config = dict(
    model='CTC image transcriber',
    dataset='analogue clock faces',
    train_examples=195000,
    image_size=64,
    crop_scale_min=1,
    horizontal_flip=False,
    tokenizer='char',
    vocab_size=15,
    arch='vit',
    norm='layernorm',
    norm_position='pre',
    activation='star_relu',
    mlp_ratio=3,
    head_dim=64,
    fused_qkv=False,
    bias='qkv',
    qk_norm=False,
    layer_scale_init=0.1,
    parallel_block=False,
    inner_norm=False,
    moe='soft',
    drop_path=0.1,
    num_experts=8,
    moe_every=2,
    expert_mlp_ratio=1,
    slots_per_expert=2,
    shared_expert=False,
    patch_size=[4, 4],
    conv_stem=True,
    layers=16,
    width=192,
    positions='learned',
    residual_init='none',
    optimizer='soap',
    beta2=0.99,
    lr=0.0028,
    beta1=0.9,
    shampoo_beta=0.99,
    eps=1e-08,
    precondition_frequency=20,
    max_precond_dim=1024,
    one_sided=False,
    adamw_lr_other_params=0.00075,
    steps=5300,
    batch_size=64,
    epochs=1.7,
    lr_schedule='cosine',
    final_lr_fraction=0.1,
    warmup_steps=150,
    weight_decay=0.1,
    adamw_weight_decay_other_params=0,
)
Rows from block 4 of a small CTC image transcriber, named by matrix and row number. Rows with one number belong to one neuron. Each number is 128 + 24 x the weight over its row's rms, rounded and kept within 0 to 255. All counts start at 0. Numbers have three digits each. After the name is the row's rms in percent of the matrix's.
After each neuron's rows are labels from the 100 images, of 14976, where the neuron reaches its highest value: "lies over" is the class under the peak. Only what is clearly more common there than usual is listed. The data: analogue clock faces. In brackets: how many of the 100, against the usual share in percent.
# fc1: MLP up (model.blocks.4.mlp.fc1.weight, 576x192), inputs 0-95
# fc2: MLP down (model.blocks.4.mlp.fc2.weight, 192x576, transposed), outputs 0-95

fc1.306 113:152111151125116121127128104106146147138143147151134141082184090158098097120120102160131121173124118172130131114061126128087094134133151140125147139131164108117132150127164071144149137110159125064107115122132141178118074110130122142058139129143106149155175143089148132132106180142144107090
fc2.306 113:139083140136154122143134152115134203124107140128124138136129164150137172143131140182141145117155126121139164138115050167148134157147099111116087082129111159096116159125151153091156101128175107107107132117121100102149119099100097118128105146091129155129152118131096139087135144157139093125
lies over: hour hand (45 vs 0.8); minute hand (28 vs 1.4)

fc1.277 099:137108071119113093125139103161097110160125122150190124150128113127146107134121107141125143153143100153096107111079150099172106158108149119094162134148143130108136109115115118127096115115143125139159158143160137166125130106129118120128162090094127139139150116135116144161154154152129127113
fc2.277 106:146123159162148099137109129147118085105129106117153142097112112078167107142125124175109107152162119105169149161138090122188143074117179176132149154142121132091099139112109136123115132150111131125100128149105106101108106110144123172095095142111099147119106102090167104147136115096165160106
lies over: backdrop (77 vs 46.3)

fc1.569 101:142125133154144124122120070115101122142135147138118124174124153130125122121131171126161141096132128177132102140118163159106131112131147165111119167168076094101116127138115158114130158090124132127117129140126087135132083127134130139106137144104120133113142134139122109085164109106164160154
fc2.569 102:112142148126121138132130144162144123119122160112110108126157114136161139163162137095097118118140123119085116145112134129190084162150106100136129128091138165160062111132139160099118124135140151088136128132145134082171162160168091120134123122145118124128077165110144128098136135135112110135
lies over: case (30 vs 10.1)

fc1.119 117:147116105154114143097108137124137091170131150133155149107152154140153165135151104146154158093133179127100132132124129145162106113147114112122113113151145117132164122141119065122147134166128124161127134122143123134114081106137153167111131117156155123056143129134127089133180086121142169127
fc2.119 096:156097133114147164137132134110146140122134103080160126109143143134127139109107129122132140095139136127128160141135139089142134104149098132144099100106112107133134104076164115118120137150166132148155158161182117128130117140100116135138165108155062136089109115122182086158125127157171119120
lies over: backdrop (92 vs 46.3)

fc1.396 115:163157182128108108127152107126106131140103124123117150185091110110113147206080138104123140110110118182126130141119147098112141098104142107113104168128123168131110124162107129137133101119127130080115150091106094149094141093161155133117112133071129107147112096116130108145106104141084128115
fc2.396 119:125144115127118107142105104131090121145161080132128135112153094120141133098122131157124103143140113165100146138127121129128165144147066133153134137143139087118172172105112121103155136115140091141151071102154110145074126153098100143106108108107075149096099106152119138149131105137126119149
lies over: case (36 vs 10.1)

fc1.457 084:110110183130109136165145145139116118132092119127104142127130094097121089111104134180111155103113161154121112132124138123145201151158163182178099119158139119120105125127182154117085094160115144107127148105126127125097168105138145118102126164128141157102119112146120157143110147130112155075
fc2.457 077:139141101081138139066113135159116156096143154146110117103100094161116131123144158086139105127145128130175206104142140096140141099082085125105162115145119151067152123136117093137123139124149155163106126147118133142143127124152146126120136144085173101106147134127130119172139089104162136092
lies over: face (71 vs 41.2)

fc1.192 094:136097131128096104135073133175111092127143103097104144063149115139107123144089115144128160142129138110125134128119123122158165168115150156095129110124153076140137106114123117115143125131083139136119138093153109125158139093148130124113159155114141141112155145085112118129142143098143104066
fc2.192 105:150110101132143133129170125139111096179124112165182091143155110109169139124124162092143156110136100164148127142136094125096113119150104109112122138140112147143121160122127110132141155121178174122091138142110117130134106109127133153140122081129138130110133135153148085127104142139108098122
lies over: backdrop (82 vs 46.3)

fc1.3 100:125091129086155132174108139141118111112126122133130096141156102143106121127110128121125109132123118152126140169125134130121119126151132152104112149169140114143122098106137105090143142122119132182108112097086137086145158127138178125101138141114084139137132155149168162121124199115155117162
fc2.3 105:109171123167113144115147138104095145149137140112140148135109111111122127141098162154118157082163135152122145145146142100116179095103107124140117108115121155135096151160114135132149140124122101137125140127132129136184111124143118158125070103112133135112124087101138094139149134101134156173
lies over: case (31 vs 10.1)

fc1.106 104:134115094105129153131090150154112120143122124139116119145144189182100082154108139133145117158147138142140112126158109106142134105100088145159130128098136107101160097141118138143152129124156127147114122119109112126148140108096128113106181152102139075108141146147103150087138133080155121123
fc2.106 103:139128131164131128116101117118087130122183089107132147119107149101104125106148171106129099072145130118103144125108143153159155110133128113125159137157100136095157144120184145135102137150188114129112109138186116130146150131147106111130136091145112130126116132120108125121121144142089139090
lies over: face (75 vs 41.2)

fc1.519 092:123102148154077141090138108149120140135127099094125153105107092153119094175157135141133153088168149174130089153117176078147100159163110118151173139141151109102142118115102077159136092104136114105119122101122153093142132128156140111139117159122081092091173112141159098102139151134143144148
fc2.519 096:097139128127136181197116147097098117073120144149098082181124143135120120129085159129110086143138093139117129128126141154131125154137100142132128122120116160162132111139157147135107179151141145138115098116172145145087144156117143123100150129103136145196102137103141098152135134113147145133
lies over: face (83 vs 41.2)

fc1.43 097:134174131173089131114155122109151092149117150119114115089088124112141107191115121169118106103137127143103133093128139133147126150105152104081111134163136159096112109110156103106182092052106117113126148127106112096106120143135142176136205142090128158119110157173130091121091126144133081092
fc2.43 103:095115117115128126136089131119146132139151134113162162177153181116085141106125114063128152130158128111159138165169130139124157148102077149172134129136125090064154113128153137153112156126107117140118145140113127131155120131057100104092151120144162114071104120087081125133156103119149144142
lies over: case (44 vs 10.1)

fc1.353 116:107160168152110134110150105130080112117119126137122149151148099108122116147129142102092120144169133204167149108115151117174140150168102125105104151149122146075079133097149115137144144107151159114171129080121092131117162136136124133135119111138102106098074184138135113132123119145149155139
fc2.353 111:146109132144147140151134078122165147108124124139114135122142140110166130130167096146087111111078132108107130109115178117138080096096111076142151104137175114108126164172132120136146135142106144109129166172088113121123138129110115131115119128144142125130136144164152116142104117148168160150
lies over: case (48 vs 10.1)

fc1.483 087:166102104151089125122156160095116085122110182116120120114121128155123096119179105099116131151121113136112132162123115200150116114152088154102128119135139093133131112177129160167111104094147139117140119104119131110069123132111084101098119135098123078085116168148136123129152111139168140112
fc2.483 093:113181096105106134104108121153116119154129127112120130115109122111132123151133158136180137146124172142096118141160124099140094123112157144121101086111116151089153172117123137150094144126145143114105175147112118140103120204129144153145111168151136135146164130130124107128121109133077136145
lies over: case (34 vs 10.1)

fc1.125 083:126108083152129171088142089097127144150102164108140113141144164188109111113163141147140098159160125110133153149122174104155133162125138138148158065132128103128114156112118130136141133109145158165137103143159159116166161115109128134111160158137119119142153107160084133146121119130130154143
fc2.125 086:108151125079146094119134138110121131113209123134118116125120124092154112173134138126116135099106161128089115142157067150071152121139107137153108150077100109122122115125130118101104173149110079162109114154116132113171107161109130100122129114107071084145142140137157092114135119167159139084
lies over: minute hand (31 vs 1.4)

fc1.309 101:117114068128113129135085123164129118124151144146108157096126129120106174175126162132108153153135143120164144071140095133122125124127180132110116126135164145097105119098166159109139120162130085098131163143115116139102097177129121152160145138063084096131164107152147119172124083119102129140
fc2.309 107:132129106098140145142150133119161103154136095143159121085115146140123117145127131140119133096130134161135124112111113115177130153094079124128179147106108109120128120145147112138107128155068109108134114127157110157035152157151151126126112123085131186116119183130102135138135147099125112152
lies over: face (95 vs 41.2)

fc1.539 084:140149125096125098150109155117130130163141161123114096089105134125102129119056138114110141133149151137119146156166094120134136140105129113089156129149142110131096104155127096124089111137147107124137111106135146125120147187130128134095120144110137117119154174124115144100138142157138143161
fc2.539 079:123145136169108127087134110150108150149141167130110140121107119161130055090147113124156136178120124117112149112170121139121121133100115133122118123111124078106134132118141122122117156155106138140182156124152110082144096101111119151156180128134129128116103120153147154115125149110121097138
lies over: backdrop (95 vs 46.3)

fc1.141 110:140155108157146115161148135092174145119101132161123164111118190099096115136119086136117087148108133125128157103128123128102090147167114117103098098155148114126139151115163158111099113117122088143159101134114139139143164115164107140146129114127110130125206113112159131111091133159114117136
fc2.141 112:126148136095162168117145124138070126132178112063067137179121143142122106174174115176103112089109108109121115140070104163122134115140111145144172152109117151149155142111079114148154121118150104166127092144171115107085120109106117104112164096142117144089133109157118094133129138095132145089
lies over: minute hand (60 vs 1.4)

fc1.388 101:124110144113102153111146146116117078175128178157182122141120149115143146104142110146148129117115157161152115125088094162126123088119153128085115152110127110121124094065154093152118138116148159091126136118160115179133077136128103129124146108139121131115124142139150126136130096122096157167
fc2.388 105:171128122114131153071136139105114083121145124124142072092119133150130124113114142120102167134114123141100097109118140092132137129135107139104064119138084142094148164183157110094137145114090125123119125143120103094082130129160140159134128074193111131103100181155142080111127160105162134109
lies over: backdrop (76 vs 46.3)

fc1.85 104:118129122155120107148121139139109100110117113129151146116117179128112117185107125116123155082114091112115106089145136115118188084131127129117190087105148118109177120132177096141138128092130142148140122114154120115121134123117104122110132153137122142140135119119121147129129138126133138179
fc2.85 108:101144171099116135124135112185116148133126143125171073140107187103129167170154088142120107130098145096081125129110119137155081161117126101116083140117148160172131113072110110119110125142144148103149117146139140142160155102137143143082083146137142113155135159134124089110064114120142178120
lies over: hour hand (65 vs 0.8)

fc1.6 129:107098140105134118101121130100112151112148114131172150176140140113111126136132113127111109116141080117143155104122122160122111129146128123072139153119154132124163101123107087134139113125073136137115134107128120119115132112119130105129102170144156073158102126101144076144107115149128145142
fc2.6 125:124107127134133121096140152115127118089110150119113115143100107173130110130104168104088158135125127089116110134163164118146146144133125114129085127123131168145124150132136122143144143094133113106128129125134184151122114115127132138162120160147103154111112082154102159160135117107156084107
lies over: hour hand (34 vs 0.8); minute hand (34 vs 1.4)

fc1.374 092:135110097166147104104149090102132138120141095178126172141123070115103117090127134137109179136139151086118126072120153104105107155126102104136115111108135111113147100145091133121149095138160117168129090124115139129146136113114148117112123195125143152156136104119163123182138124142137091150
fc2.374 094:108125119124094169098130156101153133128117113118113139131146161111108089164157128097142115098085108101124087143093124155155126076168102091149176105125165162114129101172159124101161146109088101131099130099090139100123106127144122164156129113099190125114130128111137115105147174128109123124
lies over: minute hand (54 vs 1.4)

fc1.530 112:122130105142145149122140124107112181135178121128182147133124182105134133122134154114064152143124131117109115176099172123140101156120145099105113105118142129147144134093128110131122099119103127126092122129147113159115150064151138118118119165122159117170156085149145143145152110164100112120
fc2.530 108:090105153108132120116129116139099073112114169127128131149131107108128111161137141128120101137108173072088101100122113088138103165123138120131150119099129176096114071101135115182125134137130118162161100104127165135132145133128114131148096156100119120103169169142076093161135151139158145124
lies over: hour hand (81 vs 0.8)

fc1.188 075:090122093125137141097116106157108144114153122128119134154060131150169143141082119127138100144152089135118131105110152121166119134150144128102157151151149103136169128122169140117139159149094121094129119091155129132098147122118113138182134094116095115134156123137180131153125125100132138119
fc2.188 085:126090099140133082158150130110111105133111086143131096089130107135123177152140135101119150128059133157118114152140114144129117129089126130125140140121162101148156122113113125133100124133130169160118123109165174110170111187139153115125124110085131109088151112137078132138110105116118149096
lies over: face (71 vs 41.2)

fc1.151 085:132102103115126110129166105105110129144130137171154146126157151135114110104089108135096122129108145100094150124112131148161127151124067088092151120126147105121115128120120088137134101099126155103124176122125178137122112097099124128117073127146161151133155114138107110130105152134150096147
fc2.151 099:133119166112148126109146136122140146124104118110160157146112136119156095147203103166128116163116127094132161125142097109104085136105147143167094119189143160144111127081101145108148139176120118135169097106129124117166143170169150113128159107105138114108135144144160147136095154118105142109
lies over: hour hand (41 vs 0.8); minute hand (34 vs 1.4)

fc1.407 114:065157112110072157161136175121100102146162126094092121141086105146129127121142140115157133160113111124106128111138091138101130152094118128150122136127107120118082150128086156138117203122096119120155120120135093105134131121177115137114144146113108130131117146099129103128153155132090121145
fc2.407 102:143118142125135079074106096102108164081116162102127133157104137149099153103122114128137092131148133089124131114134123134126118110149138147106130122128141113091153102117177116156147093119140088099159137126153204104132105106156169113156109111132114130101133106141136157090141113116117115118
lies over: backdrop (92 vs 46.3)